{
  "encoder_arch": "vit",
  "model": "spectrogram FSQ autoencoder",
  "dataset": "chords played on synthesised instruments",
  "train_examples": 52083,
  "n_mels": 64,
  "hop_length": 160,
  "input": "log_mel",
  "win_length": 400,
  "bottleneck": "fsq",
  "downsampling_factor": 8,
  "encoder_norm": "layernorm",
  "encoder_norm_position": "pre",
  "encoder_activation": "quick_gelu",
  "encoder_mlp_ratio": 3,
  "encoder_head_dim": 64,
  "encoder_fused_qkv": true,
  "encoder_bias": "all",
  "encoder_qk_norm": false,
  "encoder_parallel_block": false,
  "encoder_inner_norm": false,
  "encoder_moe": "top_k",
  "encoder_num_experts": 4,
  "encoder_moe_every": 2,
  "encoder_expert_mlp_ratio": 1,
  "encoder_experts_per_token": 2,
  "encoder_shared_expert": true,
  "encoder_patch_size": [8, 8],
  "encoder_conv_stem": false,
  "encoder_layers": 6,
  "encoder_width": 128,
  "encoder_positions": "learned",
  "loss": "l1",
  "latent_channels": 5,
  "decoder_norm": "batchnorm",
  "decoder_activation": "leaky_relu",
  "decoder_widths": [64, 128, 192, 256],
  "decoder_blocks_per_level": 2,
  "decoder_block": "basic",
  "decoder_attention": false,
  "decoder_upsampling": "nearest_conv",
  "levels": 7,
  "residual_init": "none",
  "optimizer": "muon",
  "muon_scale": "match_rms_adamw",
  "lr": 0.0022,
  "momentum": 0.9,
  "nesterov": true,
  "orthogonalizer": "newton_schulz_5",
  "adamw_lr_other_params": 0.0013,
  "l1_shrink": 0.03,
  "cautious_weight_decay": true,
  "steps": 35500,
  "batch_size": 64,
  "epochs": 43.6,
  "lr_schedule": "cosine",
  "final_lr_fraction": 0.01,
  "warmup_steps": 1060,
  "weight_decay": 0.03,
  "adamw_weight_decay_other_params": 0
}
Rows from block 5 of the encoder of a small spectrogram FSQ autoencoder, named by matrix and row number. Rows with one number within an expert belong to one neuron, the router's apart. Each number is 200 + 30 x the weight over its row's rms, rounded and kept within 0 to 999. All counts start at 0. After the name is the row's rms in percent of the matrix's.
Before each expert's rows are labels from the 100 clips, of 14976, where the router gives the expert most weight on average: "responds to" is what is common among them. Only what is clearly more common there than usual is listed. The data: chords played on synthesised instruments.
# router: router (encoder.blocks.5.mlp.router.weight, 4x128, trained with AdamW), inputs 96-127
# up: expert up (encoder.blocks.5.mlp.up, 4x128x128), inputs 96-127
# down: expert down (encoder.blocks.5.mlp.down, 4x128x128, transposed), outputs 96-127

# expert 0
responds to: reverberation; text has "reverberant"; power chord
router.0,106,168,224,186,194,182,214,184,257,204,239,209,203,195,231,212,243,227,204,214,187,184,213,261,189,236,144,204,222,196,236,166,189
up.18,712,200,200,321,200,200,200,200,200,200,200,200,200,200,200,200,207,200,201,200,200,200,160,197,204,200,200,200,200,200,200,200,200
down.18,216,193,200,200,200,200,200,200,200,206,200,200,200,200,199,200,200,107,200,200,200,200,9,215,200,200,200,200,200,200,200,200,200
up.70,455,0,225,200,200,200,201,200,200,200,200,200,200,200,192,200,200,137,200,200,200,200,263,200,200,200,200,200,200,200,200,200,200
down.70,246,200,200,200,200,200,200,200,200,200,200,200,200,200,129,200,200,195,200,200,200,200,405,226,200,200,200,200,200,200,200,200,200
up.79,557,227,200,200,200,7,203,203,200,218,200,207,200,200,194,200,222,200,200,200,191,204,200,199,201,193,200,200,200,200,200,200,200
down.79,262,200,200,218,200,200,200,200,200,200,200,201,180,200,208,200,200,200,211,200,200,200,230,200,183,200,200,200,200,200,200,200,200
up.120,494,191,211,201,200,200,208,200,200,200,200,200,200,200,219,200,200,201,200,200,200,200,200,222,200,200,200,200,200,200,200,200,200
down.120,263,200,200,200,200,200,200,200,200,191,200,200,200,200,324,200,200,200,200,200,200,200,201,200,200,200,200,200,200,200,200,200,200

# expert 3
responds to: quiet level; marimba-like; instrument: vibraphone-like
router.3,093,180,191,259,203,164,212,244,232,199,200,216,159,221,206,272,199,187,205,226,256,223,258,194,186,217,234,173,189,163,241,176,196
up.23,818,90,200,200,200,200,241,262,200,200,200,200,200,200,115,200,239,194,187,200,200,200,200,197,202,198,200,200,200,200,200,178,200
down.23,368,200,200,200,200,200,200,200,200,200,200,200,200,200,109,200,200,162,199,200,200,200,197,200,200,200,200,200,200,200,200,200,200
up.76,503,213,201,257,200,200,200,206,200,200,200,201,200,200,203,200,200,200,200,200,200,200,235,201,200,201,296,200,200,200,200,200,200
down.76,383,200,200,200,200,200,200,200,200,176,200,200,200,200,200,200,200,200,200,200,200,200,393,200,200,200,200,200,200,200,200,200,200
up.81,154,194,200,200,200,200,145,200,200,200,200,200,200,200,211,200,200,198,200,200,200,200,200,200,200,200,200,200,200,200,200,200,200
down.81,420,171,200,200,200,204,200,200,200,200,200,120,204,200,190,200,200,199,199,200,207,200,199,200,200,200,200,200,200,200,200,200,200
up.82,094,203,199,216,200,200,200,199,200,200,200,200,200,200,252,200,200,178,200,200,198,200,200,200,200,200,200,200,200,200,200,200,204
down.82,116,200,200,200,200,200,200,200,200,200,200,200,200,200,177,200,200,200,200,200,200,200,170,200,189,200,200,200,200,200,200,200,200
up.108,104,229,199,277,200,200,194,200,200,200,200,201,200,200,200,200,198,205,200,200,184,208,250,200,200,200,200,200,200,200,200,200,178
down.108,861,200,200,193,200,200,200,228,200,201,200,200,201,200,180,200,200,177,200,200,216,200,153,200,200,204,200,200,200,200,200,200,200
up.113,561,0,202,200,201,200,238,200,200,199,200,200,200,200,182,200,200,171,200,200,201,200,272,200,200,200,200,200,200,200,200,200,200
down.113,257,252,200,200,200,200,200,200,200,200,200,200,200,200,131,200,200,200,200,200,200,200,427,240,201,200,200,200,200,200,200,200,200

# expert 2
responds to: clipping; text has "clipped"; white noise
router.2,107,191,243,213,187,239,169,182,221,193,208,172,204,186,231,193,198,218,165,159,227,174,112,195,196,193,180,219,179,167,165,198,250
up.1,762,175,257,199,199,202,312,200,200,200,200,192,200,200,225,200,200,201,194,200,202,200,103,200,200,174,200,200,200,200,200,200,361
down.1,181,191,200,200,200,200,200,201,200,200,200,184,200,200,196,200,200,192,200,200,200,200,246,203,200,200,200,200,200,200,200,200,17
up.7,405,193,201,200,200,200,213,200,200,200,200,198,200,200,209,200,216,196,195,200,200,204,182,200,200,200,200,201,200,200,200,200,208
down.7,171,202,183,200,180,200,157,200,200,200,200,200,200,200,248,200,200,200,200,200,200,200,198,200,198,200,200,200,200,200,200,200,128
up.12,152,200,226,202,200,200,202,200,200,200,200,204,200,200,217,200,162,221,199,200,200,200,194,200,200,181,200,200,200,200,200,200,200
down.12,177,200,200,200,200,200,200,200,200,192,200,111,200,200,263,200,200,200,200,200,200,200,194,200,200,200,200,200,200,200,200,200,198
up.46,441,184,200,196,211,199,193,200,200,199,200,197,200,200,197,200,196,202,200,200,200,201,206,200,200,200,200,200,200,200,200,200,195
down.46,165,150,200,200,243,238,221,219,200,178,200,200,200,199,175,200,200,154,181,200,200,200,197,200,233,200,200,196,200,200,200,200,320
up.60,407,200,245,200,197,199,321,200,200,200,200,187,200,200,200,200,200,213,200,200,200,204,94,200,200,200,200,200,200,200,200,221,253
down.60,259,204,136,201,203,200,200,219,200,183,200,189,200,197,244,200,235,199,199,200,200,200,0,182,186,200,200,200,193,200,189,202,109
up.65,319,198,203,178,200,200,218,200,200,200,200,197,200,200,207,200,213,200,195,200,200,200,180,200,200,200,200,200,200,200,200,200,200
down.65,254,200,200,200,200,200,206,200,200,200,200,200,200,200,183,200,200,200,200,200,200,200,197,200,200,200,200,200,200,200,200,200,200
up.110,111,200,199,200,200,200,200,200,200,201,200,201,200,200,311,200,200,156,198,200,200,33,212,198,200,200,200,200,200,200,200,200,195
down.110,036,200,200,200,200,200,200,200,200,200,200,200,200,200,466,200,200,200,200,200,200,200,208,200,201,200,200,200,200,200,200,200,200
up.111,183,180,275,200,203,200,351,199,200,200,200,200,200,200,221,200,201,203,200,200,200,200,107,211,200,191,200,200,200,200,200,200,340
down.111,942,209,249,200,200,200,201,197,200,200,200,243,200,200,203,200,200,208,200,200,200,200,194,186,200,200,200,200,200,200,200,200,378
up.118,064,201,200,200,200,200,148,223,200,200,200,199,200,200,200,200,221,200,200,200,200,162,185,200,200,200,200,200,200,200,200,200,51
down.118,374,199,194,200,200,200,199,200,200,200,200,183,200,200,154,200,200,191,200,200,200,200,200,200,200,200,200,200,200,200,200,200,183

# expert 1
responds to: quiet level
router.1,093,188,184,229,181,196,191,193,219,112,216,199,188,227,120,265,186,133,215,164,173,221,225,216,262,215,206,221,208,197,211,270,149
up.10,110,154,200,224,216,200,225,201,200,200,200,200,200,200,175,200,200,103,199,200,200,200,200,200,200,200,200,200,200,200,200,200,199
down.10,180,200,200,200,200,200,200,200,200,200,200,200,200,200,0,200,200,189,200,200,200,200,195,200,200,200,200,200,200,200,200,200,200
up.15,233,208,205,209,200,200,228,200,200,200,200,200,200,200,18,200,203,0,200,200,200,200,200,200,200,200,200,200,200,200,200,177,200
down.15,594,200,195,200,200,200,200,216,200,200,200,166,200,200,206,200,200,277,200,200,200,200,200,200,221,200,200,200,200,200,200,200,200
up.27,248,126,200,200,197,200,140,199,200,200,200,197,200,200,301,200,200,200,200,200,200,200,159,202,199,200,200,200,200,200,200,197,200
down.27,158,192,200,200,200,203,200,200,200,199,200,199,200,200,188,200,200,199,200,200,200,200,200,200,207,200,200,200,200,200,200,200,201
up.34,088,245,216,223,200,200,200,200,200,200,200,211,200,200,204,200,200,0,200,200,200,200,200,200,200,200,200,200,200,200,200,200,200
down.34,204,200,200,200,200,200,200,200,200,200,200,200,200,200,68,200,200,242,200,200,200,200,193,200,197,200,200,200,200,200,200,200,200
up.59,129,220,194,200,200,200,198,210,200,200,200,200,200,200,153,200,199,382,200,200,200,200,200,200,200,200,200,200,200,200,200,200,193
down.59,263,199,200,200,200,200,200,200,200,200,200,200,200,200,200,200,200,338,200,200,200,200,200,200,200,200,200,200,200,200,200,200,200
up.89,276,206,199,196,206,200,210,200,200,200,200,198,200,200,69,200,200,0,200,200,180,200,199,200,200,200,200,200,200,200,200,248,200
down.89,768,202,200,190,203,176,200,200,200,230,200,200,200,200,388,210,200,233,219,200,200,200,247,200,168,200,200,200,200,200,200,200,200